Rows from block 13 of a small multi-label image tagger, named by matrix and row number. Rows with one number belong to one neuron. Each number is 128 + 32 x the weight over its row's rms, rounded and kept within 0 to 255. All counts start at 0. Numbers have three digits each.
Before each neuron's rows are labels from the 100 images, of 14976, where the neuron reaches its highest value: "top examples" is what is common among them. Only what is clearly more common there than usual is listed. The data: made-up road signs on poles. In brackets: how many of the 100.
# fc1: MLP up (model.blocks.13.mlp.fc1.weight, 1024x256), inputs 0-85
# fc2: MLP down (model.blocks.13.mlp.fc2.weight, 256x1024, transposed), outputs 0-85

top examples: white face (90); struck through (63); red rim (30)
fc1.299:092176133165115122105179165111092155142105131171162120146063128112143147149105153133069081095059115112081095132059129071146126168124137111084088101156047104106119130132147159173165156125130136107159177077099129170104149072138080165070121154090155142096120118
fc2.299:153087061101135138124090174129045160089141148127122118128158103130157114125177099121103166130111123105164135113157133077180139133107144111059103101172131121148102137169094182112122117157114035105112157102110120081157096091152104122089107137066132113096103128

top examples: blue face (68); struck through (62); outline: triangle (57); grey rim (44)
fc1.519:133092140068132163168145152171065121128146134133089061096102134066170122136110071143122128162095128167168074145152118196105128135215103170172077142063175057088076132096138168147150131133148144128165161127153128068112135115121171048047133137146127093118168070
fc2.519:202087135126093149087106186085120081173173122128188105134165092071081090129149082125166154118116162121163124122097182115161148140143100080173113112112152109143155144118160141138170108197118128096195114169096124103075134121169062082062093138098134141139119129

top examples: square sign (98); brown rim (54)
fc1.696:159094063124080147155135133067130121151150061084162160083081162110148114119106170197121116109143179119155108136144105098104152135149182120085161103004086131126145082131146138137135149157051101194059127109162140083152153086083125155203110079146158158120157126
fc2.696:112103196155133122081074156134150139168117153083100118101136116145103125070120125102170126078197127188098119123129075183068117087097118117159180090061115090141125181120152129141125113108142116102141156099142164096138054102138178144154163034101177121156158122

top examples: orange rim (89); square sign (61); grey face (42)
fc1.175:114153099112114124103120109160132148141150062091124165145148108157154121129173158160149121130116097150082069088105103047104112161183139086159125157122170144182158106143146089153144095136112212059068161070130120113161108117067099100109114118084121134108129142
fc2.175:121155075123129111123149150152107092136197159146103175093177183192085139180046100149070168133117094138090084107126159118098145103077095105135110110099111104081116163056159115141131082093164183113177111114132106164121107155089171110173180125140064167141105151

top examples: arrow right (57); pentagon sign (53); % (34)
fc1.317:126064051147154182107121149128088132161096125145137154135157141180164063095144116134173129178112116103137147138125135154138145212080086062128117112159091143065157132161143186084139141137113117074165092095139080103138095141091103108098084165122174141131152135
fc2.317:123099175059124158079142091122114150093095048108111098135118103088103097084151128125104093131101105105088106169151072106098099131082150151122111157106179139130119147148095079151153100137132093099173122112175134157123195141109098061128136124129169100078130177

top examples: white rim (100); triangle sign (55)
fc1.19:166125080181120115122120147156160116059160119079126066137163089138150094170129122127206148162170181086171133149113185171195193148193103128135147117129134087110155135092159124133103055090143124119132118140150093152131118132170107174088121124124175149176167116
fc2.19:129136135198179097145130129138198166112047138199129098144127147145086163134109101134161138113159111151112111104120145155125070094201099137145160174165165100130144153132103121125140153140169167116159114138136139151129103132129207144124171137110150152170148086

top examples: white rim (100); square sign (44); arrow right (25)
fc1.155:152140109135174119164155075148170147148058094166124165116160160177182112171173136128129131135105073133129126153117147109089141145137110147132080157104149159161185097099076135192058108047167141024113094132168128114113131157165086068138053112114120140119128121
fc2.155:137098138092108122118124128176158161137138169171102123095074143101145133087102120163113160177151156084082157102092080108085104128118168126098141095153083151107063125141058099121159145128193173140128077132094125113167143105136142132093069129102078104193185130

top examples: blue face (80); white rim (38); % (28)
fc1.721:168101139121151148087140164142154157153151138125040145128156138124127103144155134178128133152138085125145148128104156115134125100149120116096090137130129110125070124100148140125132109140139121100180107147126101111164124194155083103117115082065115141161147152
fc2.721:146092100110151115087157132122137091177129132184170169093058078144144125142116136116129177177105147082068128135150092120123125166115170147104191081092156142046124144184119087161142154119140150090147174134152108119085166110080128097109094162149129147148149081

top examples: blue face (68); square sign (62); green rim (50)
fc1.468:126090138111107118103119159125182094162153110139112130097160121118175122101112188087125122090202123185162108083124111195133139150175145177123150115162101132092148142118125105160147065119120110175172108096083156119143110137136097122157149187161107168126139095
fc2.468:129075121102093154168098128101151108152140138129151164067137107143115135112085082165159170171118135075152112174149099184168087069153168099099168156086071143118098122115123107132173112172125130129061150127114091184183099170120150108092099125143146134142126185

top examples: brown face (42); black rim (36); drop (35)
fc1.763:128086165122091134068143116123148161132111103134084101105127153136127117125076191098153116109103069171140145118087140151169103136177154142087106128130114111098051174122186069094143114135148143158164112127053159143198192154181137118092137094153099117134138117
fc2.763:154076147142163117132123133250134085111116118123167176126136114149150167137111093130113155124075142105094102123116146131124129171127167100193161078132133143155141169165093157137112183107156173166093180146078042133106138127128160124169135160131093092051131092

top examples: brown face (100); triangle sign (52); bar (25)
fc1.90:151167123077109165111103103115118141126144139065103064150112129165188162073109150128074137121148052134110125135081145111134107138127138152078132103101146110122122117137176160142089134050081080197082117136128094127128142119136071132128069118160086159184209098
fc2.90:113147117153128119162134143136160078147124136083200124101128114105131141127195124131160119154109155124112177117128082103129111174177088138095170092201124170122140110143177154149177106124126153132131065118154102139130087093175100091103100120090070109170100163

top examples: circle sign (71); 10 (62); yellow rim (32)
fc1.20:080127060068137152157140149146113120126127096149159141131143140122110105108150095084150121152176087125123152132101109164093136151155129107105184157118097159118091169148206145126078098195179173058162073213136144111113133095083110126122115091131140197064115130
fc2.20:153091124112146138181109189181132129174088150122124114092144106073069121134128164148090118109145153134071097037159130140165174084089195120137145099144141172126132156181126101132136112100115194134133141126111073152153125148130154168189138152079125093145133124

top examples: red face (100); grey rim (74)
fc1.688:135175130142152129089097159163162151120158155128127110099109155131194114084131149100177167104128110146085112084145115140085139149138112192099134135043118095041157113154099126128195069111149128168140166154120172145162133161085109101117157122186096161092154145
fc2.688:172084096174143136146124197159139137081162074114141094132153150065177140144076084142190092095164159104152105141125057131159205110157134129160106142143115134103116125107099191128061140169135136099117153129140075044073126210065072086140120136177137098133142113

top examples: circle sign (62); blue face (56); arrow right (50)
fc1.671:145100099085115132059128135154091105082133117111123136134141098124165118149151082083121092142122146066151150144086092140089090122112090100121099106106140092104175107119095100204174142157107150119124105168101133142161150128155156095084124143109081052050165062
fc2.671:093146136128110124153135111105122084133200124106132089156124132148104101080112239128080122113120084113224108126133164053182161141200141095200105122118109145123191130123165118153074177110154155102146113073150156159177148096154074128110202140122172108152088171

top examples: red face (100); arrow right (26); orange rim (25)
fc1.692:111139144093107131099124114114156093147158136122110144136114166149143115157154142075121164165162112162148141202138165160090096124155145178074161119153173152043121123103211102123103071127127072064149140128167093099195132175166162147180117167123100145149178078
fc2.692:160090129143113131087171124111073089172155089127130169178078143075132108132138079143169135115096111124116113145151154130123148153178099116101121165111121176162098201103149097116085089178165127162121168131081123075166102177151125143127096076095166156104154135

top examples: white face (93); heart (33); ring (33)
fc1.169:177142115106132111100095173158083127105122065186134126111091160132100145166107130150122152118100101153106119169108171116117137085118159067148181138105042136175132135136153160160159147113129153096122102119148122117139079165145148144120103146209195181161158125
fc2.169:121145115129118154135136076152074117144115138087201172080081102085154136144124160187114150116099087083108164180164131087155227074093155170114114136089133155158092131179112107050134087133161101095133102111157137177125139104147129139138153130043167127132098162

top examples: teal rim (91); purple face (33)
fc1.405:152143086145243113067111166139126181120156174106091128166136119180151057123165089140081151208144121101110132125088043110121140076106096146211132132185129106152112154118141136093142090136128125157151116139139080067164087106134104131169103111088149083096132136
fc2.405:106097119165141135126169160187157160159108158106130127084105152067131175103109171138095150210091103143111143060185125135144118157170144197137083169169098110115109171132121076137104117070114158183128121080164086115136143166139085117111153116098165072114104144

top examples: arrow right (55); pentagon sign (54); bar (45)
fc1.495:145131101139133158205059182120142154086147157186116164134123088162118190116121115201101164136133136148112186122108125132123149136154156168101203124068145193150205176091120102082148165104145123087069137138131130109200115118129165133077154145142094139124146094
fc2.495:107216168106107175082177099114100131113193101081137138068120090134080103096119189110165112132104148166152140132187153148124078128135118131099089061123149183140127120125084072157140167117135126158129107117126105140077151135160115070131104161122122162127052122

top examples: circle sign (100); Z (29); white face (26)
fc1.656:047104112153113134130138110135149164111129150138132128161147143101134145173070166125124152085114081128072138116123097109129116121153098066176140080170177117127148171151130085138158137074051198156144100134112100120188123128123151110128159115136105140143080133
fc2.656:154172152156136148112143146125141087141143126073123135166098123146209116076141150184171118149160120119119121174126104161143158101159134161128184140095120096194147175054166124142163161131088122116098110172122190138112192175103136150137154128125081125112177123

top examples: struck through (100); pentagon sign (49); red face (32); rim: white (26)
fc1.267:120128103153144088103103190131087116190154130131155148091128118091134168125128120139143206115138170160104071115109153124128108115162172124136112129121133112093099098148110119121116107163173099139139171073121143080158162107123128099121059137171116011134122113
fc2.267:120126165141143176172135120073094197144116146092108155181076142130215170128168117111121124225178077155090097152144149163133132116154096119032143132067127175100078124165159129167150106155119123141147110128113128143157177124103159099163085125150105165183110176

top examples: teal rim (89); blue face (44); struck through (40)
fc1.309:080125181128181107070197125120119108120170116077168196100083118098101168119188155080146134197078132120176115106100153112091094123110147110143179118144107169124185140095175162107122147148109118115114161133154112148163166101069108106110134150102090078117128142
fc2.309:099133076179152144102136137150143165120168148163132080134156184101101142076141126166052123179124122116117140098127115115096019107176121155131162094111146138122072157110173131094109148169105100096131116107174136172145116139114150045152148136134100127095136176

top examples: red face (62); square sign (56); & (36)
fc1.724:155159131087125149086136139074157135180120135128116172083150196102201115170106125150121113107075171154162104156152140149100124119134130106149146181162092138150083120136130137113120111141108177124106139157088106129180155097171124161141163155124140165144069150
fc2.724:139125148153151111136173096135163153127131150116111095109159073160154104080162123151108092073193081081075176116136065111166152112100138131216104128121142152044131171118159129123065146142131153183117150063166156161062108131172139099187109146138121122117118106

top examples: triangle sign (77); purple face (71); red rim (37)
fc1.703:150099185122151114108145145113150167110034112051129147133091200134111145087156163091150118099133141164140120115112132152186067133116151139124114089156070107178129120110139106067079177097163152132154160061172165100077154080174135121144117125151123205198094135
fc2.703:153136111074120134145152157145207155147125148145131123179058139151118135091142119169126168130103083076135163144091127140150120150100154102164157159124151184083171089159118102074147092189119222198080100124090098099130139093116133091126132136111174154129124156

top examples: arrow right (85); black rim (47)
fc1.501:178133101143071114109136123141156089164152121113105074147098152108130138071079140139172164137107162112067171126214088158119159113117121133183159173138162140121113140181149147113097112086098148095061148079124088103197123113090105158118129073169169140092056114
fc2.501:130098143057155186129172138161136160126147149114044135121122087162126128178118112121113157048233127091117144153166128170138060123089114167092088110127137121169087142095105098124125154058172127182080084163071160173125193084086158115149167160133176115152122133

top examples: square sign (100); heart (47); ring (30)
fc1.397:133200102114162116137125133125125150129128189173143096128105118089138226201072153115078148150131136152142070174139108132133130080182140220166156127130149147113175143086141139161148106194104156161119085167133142163102128118141146152200187143173107061129088109
fc2.397:113174120128143139101148115130167137064143137143145102125115162137137067052174124141127076146122107116109079123120146165149198172123164163217137137108166137097147145168124159065161097073159148175113180116171153109092134145132113119154150104103104156112096094

top examples: red face (49); purple rim (38); T (32)
fc1.329:155064149133172157110101068099139053185136083083139144174120121101146097104084145091173170151128163095149157207096100214113090075115149107087116132065092127153109088116133110134130069139093108121141105111105124128149102116115144123113123099101095145121129134
fc2.329:087147122134074134083130160128128100099161165127157154111082159092125142083115127113122161140191132096144102094159172159071154147104126111191099159104183099148122121084157138181114131099120114173098210106090105079139168095125151152164141174136086218099097111

top examples: square sign (67); bar (38); arrow right (28)
fc1.377:107138187115119108147136119191215151154118090140091115135125078103191124108195078124133098180117157152108188174108075161147101078055107103145139077109084095127159120076157108115159107145179112158113125075098175085127205128127155143072088156105162111147123122
fc2.377:131098117121112112159124211124116157108106113101146144108120165098055132087132117099164131147141126094085162095131130125071135126158146160152095062141173105099101134139127152146122120097112181099128091160186127122113102069176109152144154024110148138136169169

top examples: triangle sign (98); struck through (33); white rim (27)
fc1.120:184127168117153142070122151166111123097170143201124171133157109182135148158053147099089107119151082108136127100161110128182110107109136106123068094177189089109165158167115185123163102143145093146159143068149162180171093055120158105126102073139146194156075118
fc2.120:125121110157086151124117092035117172085149100120125171150091139169111103136085073092160119099112089130148109122166132215132102114120074138088107100099105110192130075150133078103175163111098103100153135133146155127091135120130125169160094117165120135099142153

top examples: teal rim (54); Z (28); ! (27)
fc1.71:050163119156077113137113094083177140176151119083132138109132182092149107159136125084173167191144142072114136116091131126116151110099159130159224091125101132161141142131094129119093150135093098186138144103105104075094134164128114125055174082119135164144162096
fc2.71:110116150125161095129084082156079064146127134105089123089132107118159114085087120157078138104208129125126100160136108109121110142146096132109112118097120145145125211099131109107174120163128122136074119133137141139170139090090128129104150126157114150102116125

top examples: brown face (100); struck through (79)
fc1.740:171127106071072087101154122131125124123126061122127068096139122128162144101107177070165171141131100113102106108163111129135108148116134139141155109158156137170131177110185199091135134108138103126078109092169125082113093140119109160098142116143042091137166137
fc2.740:183136150137108119136150120121127103155106109166169099157145145111181179146143115150128089226156143117084173144102102070176108135157104118133130114118137199149212125126125126195142135099140134073158139135100101146131148083178113080143085177113118140218137124

top examples: triangle sign (58); brown rim (45); % (32)
fc1.677:135087107151155175155044158108132161059120152109118151134113133163134090177138091091100148154165112104200136174132131125164096089077171155126106090132103179184112135138081158126125114128107092152184124073137159165056114158137147095111102147152144145170134131
fc2.677:155126136118120132082169087180140152112105160094176077142106102093082103134173158137164112114139132105102117079164155119076171197098102138098099098202147125082181110123165144078114202071170107144177166119093122192204190135157096150090129089093151134197131140

top examples: teal rim (100)
fc1.558:122118138115149123067176099135143148115143132073143120132127109182129175108111144172127145136080166098121098129088104126139080129163127102112163166103136228112159186083153128101192135174108155084058096100179052137135114093145146127182090151103118138090103133
fc2.558:165156094111093106105158077198133116137138142143168071083128142071077205167110111140100070145143162129060101082101116113121100107136153106096145158075171154166134140122162133167110146112150143134157118180134101114176154094112153103121133124125198143123116223

top examples: blue face (54); E (47); red rim (31)
fc1.379:135142138109104147161069085143108140106126087126165063075100165160198099116130110123118112181131133158115129125116147175173156068167207136130107109134133089080110132127128118118155161102141139130191174170152146124074167133135160130123099152143148059097175146
fc2.379:173167129125218175100135156122183145166184147138072104082150091131069128130085126124089160167085123136146110093137165184139117149132146139128174119074192072119103146112137152131131085160191151112158117116081114123072110081087114118140086126163142200104156101

top examples: blue face (100); red rim (46); struck through (38); rim: teal (26)
fc1.285:118071093140157099105096126154142101079086082124125112115107124088143142093056154091117085143120150175105160151107119106158088054087141137164126128037157099218135089096103158170170086184080128114127137135172093133088058110158102088125127110144128097071152100
fc2.285:134077094092110167075193104183141141098127155119147154098076108142125121090148164122110097172144170092121097097189180102130195157099121091137155085143114139114147092130143131148141104192164137131165088158137099164130135082115091096169118132110237146156100116

top examples: teal rim (60); white face (51); pink rim (40)
fc1.612:140130094105108106102121138131138128140138181084116149096154130148100112073140153129075077164105091125177119157161131079128149128115105093099101153112133185148128141151098125081185098216096083106152102105199129133201084130145184136165110103098149129071097103
fc2.612:129133166204181120138125068111113102082074120113126142142116139108111165105149078177107115148126083154074142091171132113120127133116113088158145161110130080061134138158135099129122096106118171125146162158121113101083129135112101112152129104127127167149186086

top examples: blue face (58); purple rim (41); % (34)
fc1.380:119172141117145106130093148138124126127134079090078142120139088098082106100104111101181154078123080161093162089098131117096072121154138204146105142149143127159103167095168170124157122193131121163152110144155107146125126176126165109097166131115121141089157141
fc2.380:182069062149148171121063127099130185095095175122118129148206133124148193133126161130068180166155128135121126115183093142141112177136068093167183087121152156105114107131113112102146123126167160128150124149130132189141140099135087176123076119114126108165113094

top examples: triangle sign (100); cross (34)
fc1.154:111149148173147141097146108115104138102099135118141093160155127161128153165157143126117135126132131165146139155128076178137152097140157135131133158111133167146211089162100133154110098095191120163146135059160124096151091085098130130075156135114140131106124138
fc2.154:156171101163093191095130149063164136153180178105102091163128076153115117130119102122102119160106166115107166079079078123132088154103122118190125099136133155141139093107111188141166134127097162122092090130091168163128124180161152109113131168171066144165144118

top examples: orange rim (55); struck through (54); bar (42); face: black (30)
fc1.658:100116107123082094133123151130102150120200097141210108168100128149143176125166118119059126121084177128143124127149153150091167198146135067035138075098114085098106149128123138141145148189116104132097125079148061130124137139137129192152141132190109120168065142
fc2.658:061136093130157153154103091122158103117124169067120183114127099106099140141137175121131136138143123174126122150118131095100159180132131128172125108087115162056145162047081079143073130113175166180064179160123158101134106140192087065152112114136081165113154072

top examples: circle sign (98); ring (40); heart (29)
fc1.74:144164147102130147138027134170119135081149147120116155184158130177197133095083078130071122117134109203174126152137113113139104139166120165159155197163104097111060166117112174198102132133117130122148125142130161091118169051087179126159167092162178137164112105
fc2.74:163118116132121152121074190130088134137069095122149153134162102124156084131117142138199169063083130143119122132057131128181126163104139147164166130162104155143107144139137119140159159076101191177140138165084081101101122124107160149138068114124081128067186147

top examples: struck through (100); grey rim (45); white face (30)
fc1.611:124121063092119117148120138113162140116139108084095104082183126111106172160106118157115099115113146117146155184108145050113128112114071111170156090132126111168146112067154144098155173139079157109176086147114133079077113085136137161109151142118135110109116125
fc2.611:118121113129124135141121164145139158098094182171141123144191166146130172118143127148109105127172088153076106143101090135160186077123121187119120102082095114126128139077091112114094102096193115089150119132171159085170187126097119109135138096102105206067134096

top examples: square sign (87); yellow face (37); drop (33)
fc1.725:103087137146139067118164079125112134122168079142160150062125138157139170090140127100143135162121168176109181097206147132149093089161109110148170184145061121111147108135137172102133120162105127138163140085088139094138104091163160126111072171158081163143117137
fc2.725:072134154163149129123127104159096124143149140132106138138147156080149100150093208176088165178136112166085109135164144176141183163158146200122127121105146155200089134123153117124194173105128124143126145140150133111072156130110160162146210133172186146128139136

top examples: triangle sign (100); cross (31); arrow left (26)
fc1.416:120084126147116160068120169145094145184086139105059144123084156105141185198120125070151130109113122114118095132098101078096115117169116120126130113102119140143143077197093144111108084085106136171113051122091148119111124102168094154169150075068166078136171076
fc2.416:162106194158146137178103115160118105175103158158161109158155148163172162154164162123086114060103115152112136149045136176108079083130146099109164107129138163137149184135136154169194147104126178112110087159171163170127130130136093136029089147192075103121186084

top examples: T (56); ! (34); teal face (32)
fc1.271:119119159128149194117115155101180076153133128100139116094070135105114161086132156083128133119153161129128137149130090071095170126108143127076094117108161093128148140106116106078110110149161137133144099105089052126088139087076092124088087056135100166115087085
fc2.271:129130168095132148100118198108160099149166096069095148168178123086146157179115175054118141148161077114144118164087095076155129125133095126131095107168117095104167113099167168154139155135146123159075094119124138121088156157157124113111104121104136127115079127

top examples: white rim (99); pentagon sign (41); bar (29)
fc1.388:181119194118085112113113136096142120144147153133114136148181126089147131158087109126194091114078139140144105147134125198108139126139176143174106156138129121185153144160069119163127068232142147137102151121089189136123176125137126126154107162175131071074131150
fc2.388:103116104116147109088158148143129143086120098173104139086176140174184071171157181123096099115194147170052129131095131099170121136117135146153082206144141108113061077159116126060129211160134140081100095163192122089115086112167206138110080065143112106207135205

top examples: struck through (98); pentagon sign (52); red rim (35); face: black (34)
fc1.72:135139184129131148097118088073133179123133110111121133159078121145103139110107122121096113048184106166135092195089135113101102146142176157125092202119157097056164122135189171085099141160136129100114134172134170046125073186139135125091126137179126098152166140
fc2.72:142187124178166142182145090110073108159109141108116160098135088132112136148132133088124109107121140050158120168164168187074170149143143154169173079143109139135164138120149160133108096137207102139096159102175173097101174122083153102146126059084150188121086073

top examples: brown face (100); green rim (29); black rim (25)
fc1.258:122119121125136125086107141164114131126100158099134111134156155162153095075136176079132101147097142063100082151086119147113106143111124151156188125129139163153142119092097116137089130108132125119103058105092112123150152108142105128139110131222108163109131110
fc2.258:090143119100116166163192134181144152151149145111096148179096105106123140162226084081160114160169102139182112146129108142127155142155082089016151103137180126131158150168142118159107086196142095165084042104170128104120080136175149092173099098098137130174094105

top examples: circle sign (76); purple rim (37); heart (30)
fc1.259:153128161157157178155067157102113158081110164176095116128229094114118143070117124132178107161140136132132159096138156149129104106173119149064144168114114183089111119141211105196145126132161151115172132178167111104107159109127190108165080147125114123135053130
fc2.259:120166118094145141149107103110103166176148125108203195124155143108153099087172049139117120101066107186080136125172164102129165124097156099151081116116183111126116080166105101138159122150137108166148114089152088121108080147162164125156129070127120092093165187

top examples: arrow right (91); teal face (36); yellow rim (29)
fc1.145:102160148081125173043167127110182161152083175139080143131149117149156097137145070134121129148144185103070127157144071127106150202104094182132142092189216134136083113135144127106127208167111092137096135124102056118128057146144112134117133137114096103113107121
fc2.145:125107116170093130125104115057085095156103124073150173151083104103155102111131165125107128077092017129121157142142135102140145123161151085171061128051105070152077147158069089153191159143117114176135049125073126150141132155146115127158133135088148141118125115

top examples: square sign (70); pink rim (63); red rim (34)
fc1.102:123112151160176119154075119101121114131180111079148076108092127133143160116160104125141060152204090127148123106052122108197127079150100148144178103094157136152084115086135206100175156118113108115126102067169111134153151148121177129105141146133132110099121158
fc2.102:140173151151132186085129143152195107117092131139103118068097129111112153148116089158144064153113127175110114101064178186063214101149130138105121133157082116143130164077137134101147112128121217132171129153082136144158104135166121121094108108176084142113126097

top examples: teal face (100); triangle sign (50); struck through (39); rim: red (28)
fc1.307:165179193094138134187054185119126103141109128157098100068095122119149097148090125159096145138184118123123146092145090105172118161162065186148061169108071151087141110163142171112116122130141172145130129116078174144141118141092113133103157151121171105100054098
fc2.307:131149137071152138205102087118166149161180088095111134147159110082157102166137087098172091157133116129173140148116149174138144146128138129091074173103157092154128145157119091106164138161154124124176056128084080148125140091206148110115143142096128109143121144

top examples: arrow right (64); square sign (50); purple rim (35)
fc1.196:157070153089117155146114172113112170072194121159116153130150153155133126131138166178167106125084199169128146167093120171171151124153081179113142153157109157137134145157169102128134090122173119143112084103115108140149159065138155148120151128099108112140154141
fc2.196:203087082121155158114152147132106157157099151162190099165136118175174095176116153148085137141123099153145142072183161126146170149110144120133120076075133126135097099164140158142126159159101157078090160142154111139131112191091106172140178167125086110134154114

top examples: orange rim (94); square sign (64)
fc1.372:138160170145152111159145090072076148090123105098058136142150164151146174106133125220156107099133121153162120166124122120132151185102144118085150158096149094119173167103120131093093146142133152138158183125094137134101126123080123134174194111108112148184187148
fc2.372:141161088154176071169116149123124154134132154132100143093094142166135082151131151139137158102091050169118085144121103151112169177155112114135146137123155104134140141110136165127135096117144214134102130101113201136154093099093107073197145111098160100121140126

top examples: teal face (100); struck through (69); brown rim (29)
fc1.27:159176147157126132186111170088115128113121111159167111123101116053126083127142082125164154127182116130161110154156178080119102171118125165098095141101128105089094161115170145076163131207139129129134093116143195148150068158196080097140157145142099072103119090
fc2.27:127107128082139134143107101113092113142181140078137110127148115192175064181230128094142093167133120113136026131156099133116135182120096159087125086158102088139125096137060094143037131126140122131145167126146165104083104093172110119094186164142147073165135137

top examples: triangle sign (70); orange face (55); teal face (45)
fc1.28:167176119143158151181151129091106178126142117183112175125157147045136114120124129144064121114103069126085069095137123127106103140178147144059100193165107158133100197163159133147145135163121145150091165127107205110098147102148083138078115190133136130091111156
fc2.28:118238120096118134181110148152086212128123109095107159137144141129128067134101093129129105134160070120178099155129078065119092159109109129102137148103104105164153119118155165142126176138135187188106166172130157195132091131105129152120185148083126113157078167

top examples: T (42); blue face (34); teal face (32)
fc1.500:102095110111175094091099150035176178182136065101145060106084162094172174135112147128114159144134188136120134091120137074107136111148138161123131086105133091046125180115147109112084143124085115092102125149100148182138108173149121100126151119109110125136149105
fc2.500:103097118152116099086131127128206099151166121088130139072128126136078154094091135142128157196149071120152113224078128120117142116154120179156181127148184132164097175117112135147130146126143122164082048098164112132155080118148117158159107157183136112120099078

top examples: white rim (70); square sign (60); heart (30)
fc1.225:135057132122152130093147152151121114144136116129058173138161116131134100105158156164151082065048102174148119112178186185127152163137075144147133168087164147152157110133155125089137117158109090168116130187158111142151126104144164093131122085166101081152161112
fc2.225:128163101078077143117099133109054113114155125147185117083168126137117126115185118125139127173124148083186124117140173102162129130174129153139148103122131201077113159135092164094173172170155186083095170177136090176139135167098181122173134119130143094143106173

top examples: triangle sign (100); cross (33); arrow left (26)
fc1.593:171168122168123132159080146097080155169108132090132086150105115122140165147177101135118168142079122107188115135123122162166161124139167111120182133149161076168117103185134199119117135130143126078131123119141125111169103146124101117082116173117193105172171169
fc2.593:105181088130122170078088127111070041119149092153100092144095122111115138167116110169084045143074122133107122063141123144083084167164159155139117127192158128128148139120126163098067111086148131147180159102160144072128109127063155131108117138183102104094131062

top examples: white face (100); triangle sign (48); struck through (47)
fc1.117:097139060096130152080059172122098149131127091135170115112067183110142196116086131165087118151031089117045155141090098090129147121079139130149156149138103118105062156123116119105203146087159141123130085162132199145135124078147146153147164087079164108071101100
fc2.117:090177085183144119117133085095137082093132123108146177080125112054155193190123220146040125191104137116123128165119114033117159147145136074070140112141130130126107125092131176153157111139099148158089134175123103099115152114179117124099092186108159167110130129

top examples: teal rim (100); black face (34); white face (30)
fc1.464:157124105153086127162117074113124103158106099110129144148149141103197096077171083207180114180109149080159063088136125113135132143095120111171154097203100090091132095153163166090112072118133086127029164114126137089098142137040101153162088088096116110141067096
fc2.464:146143089087155096118096137145162120085186168167138053091124134123096091108168141147128094068122143125198095084110134130136128176099061041058129095105136183122125122133124173130150138092144162095138136127148073135161105136189097167150138144158107127111137110

top examples: teal rim (87); square sign (56); % (30)
fc1.547:104136115122123118110129053069187122160134173114156118090136131154134117154169138129085127162107196169118107064158193125165144092194156102158143152177131089102100122149081131107052103155161124095157173155170158112125114172084146102117144143086080149152139124
fc2.547:148112169161090111147116177142159152107141148141130129069130096153088108110127140169113105138152151156129163126102137168064092121187126103087117162129119149164146162136118168145126115149131151139120103150162098110093124098154128150103129101204150167094130113

top examples: brown face (100); grey rim (37)
fc1.167:122154097107121152079165076163083066136138137101111097112183116124178126081131157105127138146104087129148087159133065187145098158102147102126124107172132162193154186067119149149141120149170090139163141114085153190136133127107078125121136118176035094198161116
fc2.167:131120125069095088168120105135152122093168110155157122187132143134152144123158091104115114115146195116179086111113144111143114114136090097120164156154093134169176136136138125112130094074107124123118071084128125171164121130131066126117080116127146092142087111

top examples: square sign (50); grey rim (37); pink rim (34)
fc1.3:128144157154176159085089168156124116195164068094158164157171121155182079163148129139117181133130131178151167144143120112185114096188166117187129187099112134139174188150071156124173114185101146149156185112109132187101132143112125181118136146050144122115090155
fc2.3:084143134146127179214084135104185179111124184113149095176108117156122153115120116117176127126129180076135138131042182131112164122131147153177145120133134158110102184120127095121189119102113207153125112141126083178139141098137144056111107157122103150163115148

top examples: white face (84); grey rim (60); hexagon sign (41)
fc1.517:077107131097095116186113094080175140088115192165073171114126099168123123070165144100110101107146129175157142149101091136090128123108127158151162122133108141080134069133129132076147119115151174144128095125129143124105123123192080095101073133142108141142183092
fc2.517:160151161059150151132129170143139095132096107077175149123090102094134125149159158129183088113121176085152141073155172095142222132103148077139127113048180111131137029112175112178115154100166080156099138145142126124129123096153126092187140101121074153084154100